Rows from block 4, named by matrix and row number. Each number is 200 + 30 x the weight over the matrix's rms, rounded and kept within 0 to 999. All counts start at 0.
# fc1: squeeze-excite reduce (model.blocks.4.se.fc1.weight, 40x320), inputs 0-159
fc1.0,140,207,194,218,202,202,252,277,190,201,171,192,204,204,186,203,214,225,180,165,208,147,151,232,176,178,163,225,222,189,116,201,163,134,209,264,207,171,176,182,211,140,177,193,221,222,219,212,193,176,227,185,196,220,180,200,210,175,200,170,222,179,225,245,194,206,247,171,204,192,230,225,208,204,228,259,225,209,180,176,215,165,222,198,140,191,239,254,239,200,199,189,203,189,203,193,156,225,192,191,207,244,168,74,192,198,117,246,242,251,190,209,208,226,202,210,234,205,166,204,238,192,244,222,230,186,229,178,205,213,252,232,144,170,175,196,252,260,244,139,200,205,154,147,161,231,223,233,193,212,220,209,235,174,199,199,147,181,208,208
fc1.1,211,172,169,185,211,275,196,165,188,227,208,199,215,201,206,212,270,201,170,207,184,228,215,183,210,195,189,249,214,215,186,181,203,206,252,176,171,214,206,202,208,221,197,157,189,180,215,127,235,206,212,255,184,223,183,220,115,273,161,226,187,196,186,213,192,208,195,207,219,192,183,165,249,200,189,190,191,181,243,189,163,230,174,261,241,252,166,209,194,183,181,176,203,202,216,219,184,112,199,191,162,174,254,200,176,210,229,179,253,187,175,247,159,208,202,131,205,200,244,180,187,197,168,221,161,216,220,155,199,204,149,181,190,193,202,201,130,188,220,265,205,206,235,238,210,269,234,112,195,203,215,160,213,222,259,221,209,201,169,171
fc1.2,197,197,240,180,178,184,155,154,182,207,242,201,199,196,247,216,172,192,252,195,207,179,200,183,238,210,204,200,186,248,209,221,232,193,184,104,205,233,202,207,191,251,211,214,222,150,175,175,174,202,193,155,188,213,220,111,266,162,231,243,107,217,202,199,205,186,197,199,190,204,146,203,198,166,182,132,189,206,223,232,189,95,212,209,191,171,206,194,165,207,198,234,202,169,225,165,233,229,186,231,196,100,207,206,180,219,228,170,121,190,215,202,207,200,152,229,206,205,227,155,205,205,199,173,209,189,141,233,182,173,94,188,224,254,72,213,205,199,187,220,163,193,203,214,176,182,139,222,157,129,230,183,191,115,186,237,205,205,184,266
fc1.3,206,173,232,231,163,200,246,258,183,180,130,199,224,222,246,200,205,187,150,167,166,152,151,231,188,145,160,196,225,210,178,168,200,206,198,229,190,155,154,203,178,193,175,143,236,203,190,194,245,193,201,205,184,189,110,193,174,192,202,214,190,146,250,238,212,203,260,189,194,208,224,194,208,231,254,233,222,206,203,93,226,212,200,198,216,197,206,203,213,181,191,241,161,230,212,220,151,175,248,205,194,232,229,190,250,110,180,206,245,208,162,226,164,168,198,163,247,238,200,227,200,175,243,165,200,176,169,170,201,186,272,223,130,198,252,231,205,270,177,181,208,178,156,179,204,208,247,219,227,228,226,231,212,188,187,196,186,206,192,168
fc1.4,173,207,183,173,243,212,188,166,178,217,226,196,165,161,173,222,202,198,195,196,204,194,220,177,193,207,172,236,214,211,201,193,224,200,238,137,205,206,193,214,261,158,179,196,212,176,171,208,190,194,131,215,184,205,202,186,219,197,232,194,144,186,195,147,244,192,195,237,141,204,200,183,238,220,201,183,229,146,256,239,213,179,182,218,200,201,212,217,163,196,202,200,191,196,212,147,247,202,184,222,216,186,243,203,237,211,156,181,202,164,192,243,197,190,171,192,204,202,218,185,202,200,198,184,218,212,195,194,216,178,179,199,186,236,186,203,174,167,201,235,177,200,214,224,211,248,226,201,199,127,223,196,200,179,212,217,141,185,196,207
fc1.5,199,196,206,191,220,283,195,170,201,205,163,210,209,197,196,183,233,195,143,200,196,220,214,192,177,194,200,196,216,197,177,164,166,207,221,189,187,164,163,189,211,154,211,158,162,207,208,182,175,140,211,229,215,222,196,230,154,243,151,198,200,197,199,180,158,203,199,210,160,177,211,213,229,202,182,193,203,150,237,202,169,201,194,241,224,200,191,216,199,214,182,206,182,168,202,203,170,180,162,191,206,191,238,200,136,184,168,207,226,191,148,244,190,179,217,175,180,218,258,198,145,195,170,184,190,205,199,175,208,183,224,181,114,184,250,186,119,204,196,255,181,225,218,254,180,216,217,171,187,227,118,191,197,227,221,215,188,197,198,90
fc1.6,122,201,151,187,191,190,187,204,157,204,147,200,216,204,240,198,206,206,190,221,229,226,228,194,215,216,215,196,220,185,199,126,156,214,191,151,199,196,174,206,184,156,226,135,205,220,186,218,213,166,218,203,218,208,212,212,175,192,187,148,197,243,192,222,174,223,189,220,214,183,218,226,212,166,190,195,210,194,214,242,169,192,159,208,195,204,199,160,237,241,141,163,139,211,65,129,175,173,131,192,228,183,200,264,190,170,215,190,205,190,170,222,191,193,257,173,228,208,244,227,124,219,200,204,187,219,210,189,208,200,200,201,125,163,234,206,179,144,186,223,203,220,236,201,195,197,184,167,205,201,192,185,224,201,196,150,184,214,226,103
fc1.7,265,202,226,201,144,187,213,147,225,199,248,193,201,262,254,234,195,193,178,206,215,201,159,245,232,169,139,225,185,179,207,226,197,238,181,168,237,251,209,203,176,194,243,226,232,193,196,165,209,175,207,149,186,196,220,192,250,107,209,236,187,242,231,198,174,261,204,149,235,200,190,148,195,215,211,198,212,224,161,223,203,254,218,202,188,175,200,242,190,210,231,206,169,230,226,202,164,221,230,181,129,200,223,203,185,201,184,200,206,211,241,158,184,145,141,201,222,200,204,189,209,190,200,201,202,224,81,259,196,163,216,204,201,208,224,185,221,213,189,228,177,182,222,234,204,131,153,220,175,223,201,222,192,118,185,193,259,182,202,263
fc1.8,152,168,277,219,207,220,233,251,193,244,190,160,150,201,217,202,191,233,166,164,178,140,173,192,222,134,195,201,237,217,123,232,203,186,222,232,190,232,175,179,197,199,179,215,191,200,187,182,169,155,214,206,170,207,236,218,234,189,183,215,198,163,241,237,181,159,226,128,139,227,206,199,236,182,242,226,194,185,227,195,220,123,240,221,158,198,224,242,137,185,226,211,174,183,209,163,212,233,196,193,206,232,206,82,257,206,124,212,243,201,151,215,178,177,108,203,243,201,178,164,230,155,212,207,186,162,203,208,195,162,235,174,222,236,107,229,207,225,191,148,149,202,172,221,148,273,184,244,198,203,257,200,203,182,209,221,169,184,184,285
fc1.9,221,151,178,187,170,184,201,160,234,199,222,208,223,233,256,207,212,199,165,156,159,216,178,212,226,219,171,217,222,219,213,145,241,266,244,142,187,246,234,252,230,190,234,173,236,205,163,125,209,179,193,177,203,139,144,158,192,177,238,262,204,195,205,214,202,241,252,198,210,188,194,201,201,247,212,201,262,186,211,195,221,210,165,195,186,196,180,229,208,184,252,235,177,269,222,219,207,139,230,229,205,192,232,233,207,180,215,179,197,233,279,222,151,171,201,164,245,211,218,235,218,174,201,191,201,215,152,207,249,201,191,265,182,233,218,187,219,228,167,237,185,186,200,228,217,218,187,178,224,205,206,235,204,181,190,210,209,211,200,233
fc1.10,191,213,164,187,230,261,213,152,143,229,176,205,184,205,210,188,241,168,144,200,200,208,203,204,193,179,190,178,214,210,124,185,187,220,224,164,211,199,112,175,209,125,196,167,144,186,218,177,152,152,173,223,188,239,239,203,185,229,125,174,182,192,216,173,157,167,201,207,158,218,184,194,252,173,159,191,163,157,253,182,202,184,196,251,170,197,204,223,182,199,186,168,198,178,177,153,211,196,202,179,207,193,241,198,195,178,156,199,221,191,149,242,199,182,174,172,138,196,253,220,182,211,165,192,194,215,192,185,174,162,172,152,167,198,153,168,168,204,200,244,151,203,199,245,138,249,215,195,160,174,193,174,180,207,238,204,131,182,198,144
fc1.11,189,191,142,190,213,241,165,163,190,209,230,193,212,164,213,186,221,219,230,209,175,195,219,182,202,208,189,219,194,219,213,219,201,193,223,151,212,237,233,199,201,212,201,196,209,131,176,182,210,177,258,257,185,228,197,209,219,253,208,226,165,210,151,210,194,196,188,219,217,189,184,189,243,170,178,182,190,210,257,189,170,161,176,243,190,235,199,192,177,183,153,192,213,190,201,195,217,161,204,191,187,178,222,205,172,251,212,189,225,168,199,248,198,234,208,207,210,198,257,207,202,198,131,220,187,212,205,200,184,199,115,191,220,212,130,195,142,184,235,234,211,201,211,224,228,230,191,173,130,156,242,154,199,209,266,162,233,190,193,228
fc1.12,198,197,200,200,200,200,187,197,201,200,195,203,200,200,201,200,197,190,200,195,200,200,200,200,200,200,202,198,200,200,198,200,200,195,200,200,196,200,200,200,201,197,200,186,200,200,200,188,200,200,199,200,199,200,200,194,200,200,200,200,204,194,199,200,196,200,200,200,200,200,200,202,200,190,200,200,198,200,200,183,200,200,200,200,200,200,195,200,201,201,200,200,200,199,200,200,200,200,200,200,189,200,200,200,200,200,201,198,200,200,200,200,201,196,200,198,200,197,200,198,199,200,191,200,199,200,200,195,198,192,204,198,201,201,200,200,199,190,200,201,200,200,200,200,200,196,200,200,192,199,196,200,200,200,200,200,200,201,201,200
fc1.13,128,210,162,176,232,222,203,204,202,217,165,144,242,172,170,181,233,184,140,196,171,153,206,212,178,196,209,228,237,187,162,195,190,204,249,204,186,173,144,183,215,191,172,167,160,228,197,159,208,179,169,222,164,229,201,214,151,236,148,182,189,151,208,207,176,144,232,213,185,203,191,185,224,205,186,219,192,142,235,180,229,92,213,260,197,177,176,212,174,165,201,183,138,142,203,120,229,191,216,205,199,232,236,196,205,191,196,217,210,237,123,240,192,149,159,157,187,207,203,192,213,196,176,202,189,190,200,177,188,186,218,162,197,197,190,161,209,202,190,246,124,214,212,234,142,238,251,164,188,213,180,145,201,197,222,280,179,143,147,157
fc1.14,187,198,187,199,208,148,145,146,217,182,185,199,179,205,259,215,205,174,214,215,205,190,169,145,193,188,222,200,99,222,202,199,224,190,178,189,180,231,227,241,179,292,194,197,217,168,146,134,186,204,209,137,198,162,165,175,201,234,235,247,178,211,202,207,188,211,170,133,203,220,132,199,183,153,200,145,123,237,200,143,215,186,206,199,203,230,206,207,138,177,199,206,202,203,144,217,193,187,227,204,148,178,237,200,180,174,270,212,202,195,222,132,200,178,172,233,184,176,154,202,213,174,187,195,184,198,209,184,213,196,107,192,224,215,120,222,198,162,152,206,194,184,234,171,177,212,169,202,193,187,208,221,191,221,221,220,209,207,202,234
fc1.15,200,200,198,183,195,199,199,198,200,200,200,200,200,187,200,200,198,200,200,195,200,196,200,196,200,200,201,200,200,200,200,200,200,200,200,200,197,199,192,200,200,200,193,200,189,200,198,199,182,200,202,183,200,200,200,196,200,200,195,200,200,193,200,197,191,200,200,200,205,183,197,200,187,194,181,200,200,200,200,202,199,181,200,188,200,200,200,200,200,189,197,200,200,188,200,193,199,200,199,200,200,197,195,199,200,200,197,200,188,199,200,200,198,191,202,200,195,205,195,204,200,193,203,200,200,200,200,200,200,200,200,200,200,200,193,200,200,200,194,200,200,194,198,200,200,199,200,200,195,200,182,193,200,200,191,200,203,199,200,197
fc1.16,151,195,183,179,200,139,176,192,220,205,168,165,226,169,207,246,211,212,206,178,192,205,226,202,198,220,194,222,218,245,206,193,263,189,202,178,162,214,231,221,209,249,205,233,216,237,202,167,223,294,217,185,224,163,168,211,167,199,209,172,208,154,213,157,207,175,228,197,169,204,149,197,175,194,206,221,199,180,201,195,243,179,202,157,276,213,194,186,149,194,207,208,162,206,183,225,199,160,168,238,205,218,227,227,221,124,281,223,199,225,175,200,195,157,203,201,204,219,157,210,225,170,234,200,184,209,216,138,207,208,200,202,230,170,189,186,200,172,154,241,175,214,213,172,201,268,194,195,274,195,221,210,215,231,200,295,197,197,173,190
fc1.17,131,164,163,204,188,164,165,189,211,198,178,191,251,231,252,187,230,152,247,187,165,176,180,231,194,192,198,217,206,180,138,185,228,174,231,165,195,179,193,189,143,265,202,202,216,158,208,162,141,181,167,170,155,221,186,194,230,112,216,227,126,220,215,209,183,202,216,136,176,199,183,179,233,172,202,199,146,223,160,210,202,135,199,234,162,175,208,217,126,213,204,202,195,185,200,186,223,221,216,205,177,144,185,213,221,221,247,195,202,220,194,197,145,186,125,199,179,209,205,183,194,182,239,199,193,145,115,241,155,128,175,144,176,229,124,157,246,217,174,215,179,229,195,216,85,208,70,226,156,171,179,201,196,103,218,249,198,214,204,251
fc1.18,227,225,206,194,184,236,211,208,194,219,147,260,170,233,173,184,259,174,184,215,229,255,138,174,142,176,158,190,146,199,205,162,167,226,210,208,198,142,207,217,206,211,244,206,201,184,234,207,198,214,202,128,181,85,241,226,143,187,203,186,204,201,200,182,179,211,211,130,230,200,269,194,166,216,248,171,130,242,179,195,229,283,205,243,207,202,199,211,180,185,188,195,280,183,210,268,63,206,159,165,103,195,181,174,189,133,191,206,209,161,190,174,206,211,208,220,142,200,197,252,213,196,170,160,191,160,256,215,193,212,204,200,177,247,267,207,205,231,178,135,273,118,203,196,204,220,237,188,180,197,142,228,224,220,218,188,164,201,207,123
fc1.19,200,200,200,200,199,200,200,200,200,193,200,200,200,200,200,200,194,201,200,200,200,199,200,195,195,203,197,200,194,200,200,200,200,201,200,200,193,200,200,200,200,200,200,199,200,203,198,200,200,200,200,200,200,200,200,199,200,200,200,200,198,195,192,192,193,200,201,198,200,200,192,200,193,195,200,204,198,200,196,197,200,199,198,200,197,200,200,200,200,200,200,200,192,200,200,200,200,197,199,200,200,196,194,200,200,200,200,201,200,200,197,194,200,200,200,200,200,200,200,196,194,200,200,191,199,193,196,200,200,200,200,200,200,194,198,200,195,197,200,200,200,193,201,199,200,192,200,198,200,200,200,200,200,198,188,195,203,205,200,200
fc1.20,175,170,126,182,179,166,168,199,231,194,179,207,245,193,213,222,202,170,186,181,209,226,220,191,207,213,205,214,201,235,222,115,220,228,192,170,185,185,212,226,205,236,232,189,201,187,168,140,201,247,125,200,210,139,180,220,135,202,218,215,195,200,166,204,226,185,202,196,196,202,185,186,193,194,198,164,194,189,199,206,193,215,172,195,251,219,155,183,202,213,202,198,200,239,157,203,200,153,197,219,138,181,240,252,182,151,246,209,199,204,202,209,179,144,219,197,207,205,173,214,204,211,206,197,197,211,236,162,215,212,154,204,242,208,204,179,147,96,107,225,206,211,219,161,195,237,182,165,207,189,216,211,217,194,201,248,212,206,175,156
fc1.21,200,193,188,200,197,198,200,200,192,199,199,200,199,200,200,196,191,200,200,200,192,197,200,197,197,200,197,200,188,196,200,197,200,200,200,200,194,200,200,200,200,200,200,200,192,201,200,200,200,200,188,191,200,200,194,196,191,200,196,191,210,200,197,200,191,200,197,199,194,200,198,200,198,200,200,194,200,197,200,200,195,200,192,196,191,200,200,200,200,200,200,197,200,200,200,200,200,196,200,200,200,200,200,200,200,194,199,200,200,200,198,198,200,185,200,200,200,194,186,200,200,196,198,200,200,203,200,200,190,199,192,200,200,197,200,195,200,189,199,197,200,184,200,193,200,200,200,195,200,200,200,201,200,200,196,200,200,200,203,190
fc1.22,140,160,188,196,171,136,231,200,200,222,230,183,216,205,226,185,196,164,254,178,197,187,198,223,222,228,111,234,236,191,207,200,233,169,214,168,195,180,204,210,250,196,157,187,231,191,198,215,215,220,200,195,163,201,157,161,250,105,210,177,120,186,222,179,245,183,225,216,204,206,200,176,242,193,202,209,247,201,188,212,188,144,168,202,195,169,168,164,179,196,151,189,241,226,218,162,281,189,181,243,259,178,191,230,255,202,219,118,201,198,225,214,157,257,146,195,153,198,242,212,220,218,229,215,249,185,157,197,203,191,210,198,187,221,168,159,233,189,198,217,179,195,167,217,217,246,256,200,186,132,197,182,205,103,183,251,127,218,196,205
fc1.23,176,214,136,200,213,268,214,183,221,217,223,166,222,201,182,195,222,162,133,203,199,200,232,197,187,208,179,211,251,211,204,150,198,226,250,166,189,182,155,176,198,86,163,163,192,212,217,185,197,141,176,273,209,208,194,208,202,261,158,148,204,148,205,148,247,185,211,253,175,181,197,196,235,246,153,176,228,129,260,255,164,177,181,235,188,196,173,222,200,181,169,201,205,175,230,141,239,155,183,214,206,176,223,190,190,197,100,177,234,201,110,294,203,181,198,156,163,221,240,203,163,224,181,230,191,218,207,165,210,210,201,212,139,182,205,119,207,194,219,242,140,208,182,246,231,220,242,158,201,201,172,176,200,226,231,212,183,179,191,101
fc1.24,283,180,248,208,178,147,200,170,210,256,246,161,159,230,238,202,182,232,194,203,179,163,202,193,231,176,183,189,195,197,202,273,238,223,197,188,206,308,198,201,203,201,216,235,187,210,158,124,239,189,248,184,176,213,272,202,277,185,206,220,209,196,217,201,181,158,202,195,191,227,136,174,165,208,189,207,184,209,222,212,214,191,269,200,168,192,216,240,97,225,250,198,148,196,245,192,223,264,243,172,185,185,206,201,174,192,160,203,201,175,160,190,176,107,107,219,236,234,169,157,229,180,186,217,207,206,130,229,190,118,176,132,258,226,203,207,180,198,144,229,130,206,213,233,219,199,176,241,180,222,242,239,212,145,210,200,271,137,181,336
fc1.25,191,175,200,207,191,224,278,255,199,210,218,190,191,229,199,209,204,202,102,121,168,142,120,199,190,161,99,214,223,182,175,201,175,171,199,266,236,199,154,188,207,115,201,205,210,218,225,197,191,175,186,168,201,193,205,206,208,92,202,173,235,162,240,207,206,224,228,138,102,203,211,216,215,238,245,232,202,190,163,203,202,206,211,202,161,148,226,245,200,137,241,219,217,202,230,194,195,218,155,187,189,256,193,106,190,216,106,212,241,199,185,192,182,200,170,202,193,202,151,224,231,143,230,206,211,181,185,156,205,199,250,203,192,198,207,171,234,248,220,136,170,197,124,145,199,218,218,222,207,218,238,234,213,209,200,186,149,203,186,212
fc1.26,191,184,214,203,181,166,214,235,179,180,177,236,171,206,215,177,175,198,202,196,200,212,191,199,216,203,177,168,178,224,185,176,202,209,193,161,200,192,193,192,198,220,231,193,218,187,187,184,175,226,160,181,174,188,238,172,178,215,208,213,169,201,180,207,200,191,213,193,200,184,204,199,175,176,217,175,169,201,231,262,198,213,200,166,192,228,203,172,216,224,189,215,226,237,185,205,201,193,133,202,195,149,188,209,206,114,194,197,190,174,204,213,184,228,237,201,239,206,227,199,201,223,203,137,218,150,233,204,198,196,203,207,215,247,270,170,158,181,169,171,215,162,199,217,199,141,245,191,195,203,188,200,212,157,182,195,211,213,196,190
fc1.27,225,181,253,202,198,197,162,154,169,214,253,168,150,175,241,198,150,198,188,198,189,184,183,165,262,175,228,180,139,239,218,253,216,185,169,173,195,301,204,180,148,228,185,250,193,152,111,135,211,177,260,208,195,204,259,191,274,213,200,227,157,191,206,203,196,147,203,161,174,214,167,207,200,146,166,191,160,228,226,195,192,154,228,197,184,217,193,222,149,219,194,217,148,178,202,194,197,225,235,200,191,199,198,141,170,217,206,216,200,148,186,195,200,199,188,201,252,191,198,134,216,173,157,200,188,205,147,198,178,163,128,198,288,237,152,247,178,193,196,184,145,186,200,211,227,154,101,204,144,172,235,170,166,201,197,204,258,162,182,280
fc1.28,183,177,197,179,202,129,196,180,201,202,234,204,228,213,233,192,188,155,248,202,200,181,200,226,208,207,176,206,201,196,217,207,226,191,162,147,212,205,195,196,196,215,202,199,215,185,239,212,176,196,159,194,169,191,197,185,256,90,220,191,122,215,200,188,210,197,191,233,218,189,168,182,209,144,191,187,200,201,177,219,179,122,186,169,200,149,194,187,214,224,183,213,227,207,203,160,242,199,202,199,226,149,164,253,209,215,227,162,164,200,274,186,200,225,179,205,196,207,236,202,187,204,204,184,215,191,124,229,183,197,186,202,204,242,195,171,222,183,216,193,180,207,174,202,207,175,202,205,151,140,213,175,214,96,180,188,179,229,200,236
fc1.29,262,191,208,184,169,198,209,223,208,196,205,202,202,200,205,215,192,152,162,172,200,213,201,169,234,216,197,203,214,232,230,176,204,248,198,176,186,209,204,222,203,216,206,150,203,215,141,141,177,212,206,206,242,160,143,161,196,219,196,238,215,167,194,217,210,201,213,225,189,155,205,222,228,225,191,203,208,169,237,233,190,211,170,195,208,205,141,225,231,229,205,225,197,246,217,205,193,146,177,219,210,180,227,200,144,195,197,197,209,179,239,231,191,224,231,173,245,179,205,238,189,190,208,202,179,205,127,129,226,230,177,238,219,217,210,189,206,206,213,217,194,153,196,199,226,149,242,156,207,204,193,202,216,223,188,185,229,206,164,121
fc1.30,117,194,169,193,134,173,169,205,188,144,191,196,212,206,231,188,226,150,241,189,186,196,199,159,207,221,232,221,182,232,248,114,209,200,221,203,148,199,245,209,171,287,180,141,204,123,176,177,201,201,199,173,209,98,99,165,206,249,213,259,138,199,152,253,207,211,161,198,210,148,169,167,201,153,194,111,191,232,190,190,167,193,137,220,195,252,134,177,201,200,169,235,209,215,188,243,195,151,212,208,155,140,195,145,188,216,260,200,223,177,229,186,170,203,190,200,221,182,201,203,195,163,147,199,163,199,215,200,204,233,121,243,228,263,180,187,187,163,212,181,232,133,200,189,212,185,207,157,162,184,196,156,213,221,201,166,231,215,171,204
fc1.31,79,184,172,227,224,208,234,266,242,225,205,153,171,200,125,190,240,200,178,162,166,156,205,207,156,199,222,204,214,170,167,182,149,195,270,240,209,162,188,186,185,154,158,171,207,218,202,210,206,152,167,181,221,223,197,235,177,193,186,124,237,170,237,253,218,196,227,196,214,177,222,198,198,228,222,227,191,186,149,269,199,148,198,242,150,227,201,234,203,194,219,132,200,148,197,148,220,200,238,192,209,271,171,168,204,252,182,207,231,243,209,230,209,196,203,186,133,191,188,197,202,188,224,288,186,205,317,148,200,194,221,175,132,142,172,132,229,198,245,180,201,219,187,164,154,223,197,202,203,219,211,200,229,230,195,208,163,187,188,142
fc1.32,180,196,137,172,245,209,173,156,194,216,192,202,237,193,209,225,231,198,174,195,199,240,215,192,180,211,195,209,235,225,211,166,223,270,227,150,189,194,188,216,205,167,239,162,196,208,216,200,166,233,208,224,229,196,163,203,177,198,206,192,233,197,203,130,200,215,220,248,148,200,214,216,227,212,167,199,206,118,205,200,236,196,149,181,241,198,178,211,228,202,168,198,165,220,168,196,202,112,161,219,238,162,274,253,219,146,200,199,208,203,175,251,201,178,256,179,202,199,247,274,162,231,212,154,169,244,198,188,223,216,230,231,126,195,182,189,140,218,191,264,180,231,207,244,204,227,219,181,231,207,180,211,184,235,205,220,186,235,205,137
fc1.33,159,190,137,181,198,171,146,161,207,198,158,199,245,195,227,230,197,197,201,201,208,214,194,121,182,231,197,236,205,257,203,97,259,210,231,174,187,192,242,233,205,265,202,189,240,186,202,154,193,260,198,198,201,105,154,213,131,227,235,216,209,194,182,198,204,204,199,210,193,184,190,172,197,217,210,176,198,191,215,173,218,234,163,175,253,227,193,172,164,186,207,199,209,249,133,230,220,150,185,213,157,186,246,238,189,193,272,212,225,200,211,189,190,146,163,195,215,216,192,216,226,184,188,163,189,201,224,186,213,199,131,209,236,216,173,201,193,163,129,235,203,199,233,187,171,287,214,182,217,153,207,201,199,211,219,263,186,214,170,180
fc1.34,203,188,113,187,166,204,142,92,238,211,237,185,231,183,221,268,217,246,184,192,189,219,209,214,201,205,187,248,205,247,214,218,266,202,232,114,177,278,235,237,237,203,230,199,238,162,155,178,240,226,208,190,186,216,187,202,170,201,248,236,159,203,183,184,206,205,223,210,205,221,198,156,229,203,208,174,199,208,219,210,211,199,197,228,255,209,199,233,148,151,214,188,174,215,219,206,203,164,223,211,155,177,212,237,199,211,237,192,237,204,219,227,185,160,198,192,225,209,191,200,221,159,186,221,183,226,158,212,200,186,192,237,194,189,178,193,177,205,210,270,186,237,218,214,219,232,155,187,197,177,227,198,207,184,226,253,197,202,196,201
fc1.35,202,173,179,190,168,198,203,195,201,202,174,197,209,241,229,209,259,173,139,167,182,195,166,188,206,199,207,214,196,221,187,67,242,206,230,182,187,189,202,222,218,230,209,161,199,223,179,105,212,216,204,180,206,149,155,201,101,223,194,233,218,177,198,194,185,183,236,186,210,175,197,179,221,197,229,207,159,182,213,194,158,194,160,221,237,217,179,220,176,182,209,209,169,238,185,216,164,95,241,205,201,205,245,207,187,177,242,159,209,225,163,206,161,125,187,158,191,204,218,208,184,180,209,198,182,187,182,175,224,174,166,201,155,183,163,197,139,170,168,261,164,204,196,204,197,226,219,165,238,235,177,211,229,210,194,234,212,196,162,153
fc1.36,208,224,283,200,208,258,220,209,193,209,193,275,195,250,215,194,203,203,203,223,254,236,149,202,174,176,156,181,186,209,113,212,166,193,192,196,224,201,176,182,181,207,258,223,198,157,235,234,155,206,226,151,157,198,334,183,206,186,197,201,192,244,226,180,169,229,188,141,201,201,257,247,154,206,208,212,153,229,211,287,217,259,235,249,176,175,241,200,183,235,207,197,280,195,218,210,189,267,148,177,180,168,162,204,160,174,151,224,156,200,168,199,209,245,182,229,166,233,225,205,207,231,198,184,220,108,257,235,159,132,199,139,208,285,216,221,240,254,177,167,260,189,213,215,122,191,246,250,129,171,173,210,204,152,210,219,208,191,224,213
fc1.37,68,170,196,199,198,188,195,205,223,186,180,189,241,210,250,201,208,154,186,192,173,206,190,210,194,209,201,201,231,227,186,152,256,236,237,187,172,166,231,212,199,220,214,162,245,146,204,211,195,225,136,195,184,124,144,205,166,198,223,215,130,159,230,196,214,222,261,179,189,210,241,146,207,214,231,195,204,167,199,180,258,192,160,203,223,214,200,212,151,182,217,196,182,219,172,182,207,149,187,234,177,202,196,228,276,161,240,189,221,232,196,226,191,101,138,176,204,238,175,216,203,175,202,188,161,206,249,204,212,188,208,206,210,217,144,191,248,231,131,202,237,215,199,199,162,222,181,207,217,134,191,236,213,227,205,227,189,211,220,174
fc1.38,200,200,200,200,200,200,190,200,193,200,200,200,201,200,197,196,189,191,200,200,200,193,200,200,200,198,200,200,200,200,200,200,200,200,200,195,200,200,200,200,195,200,191,200,200,200,200,188,200,200,200,200,200,201,200,200,195,199,200,200,200,199,200,200,200,200,200,200,200,196,200,194,200,200,200,200,200,191,200,200,200,200,200,200,200,200,200,193,198,200,197,200,205,200,200,200,200,200,200,198,200,200,200,200,199,200,198,200,200,200,200,199,200,200,200,200,195,199,201,200,194,200,198,200,200,200,200,204,200,199,200,200,200,200,200,200,200,196,200,200,200,193,199,200,200,200,200,196,200,200,200,200,200,200,200,198,192,196,200,200
fc1.39,207,195,169,185,202,165,145,100,220,160,194,199,220,203,234,262,192,212,222,194,192,207,227,216,199,210,195,210,166,212,217,183,273,236,210,97,195,250,212,214,207,204,252,222,201,182,131,201,216,243,200,210,194,209,189,180,214,141,264,220,147,214,198,166,190,198,200,221,189,250,199,182,215,221,205,166,204,206,187,184,196,188,189,184,260,169,206,200,176,193,211,172,185,201,175,197,212,205,239,213,199,149,192,273,240,181,249,166,171,215,189,203,194,135,173,202,197,212,210,212,204,195,215,210,178,202,163,267,203,158,160,204,175,212,174,189,203,192,165,213,201,204,213,232,178,198,124,220,211,183,202,215,207,123,182,214,213,208,215,243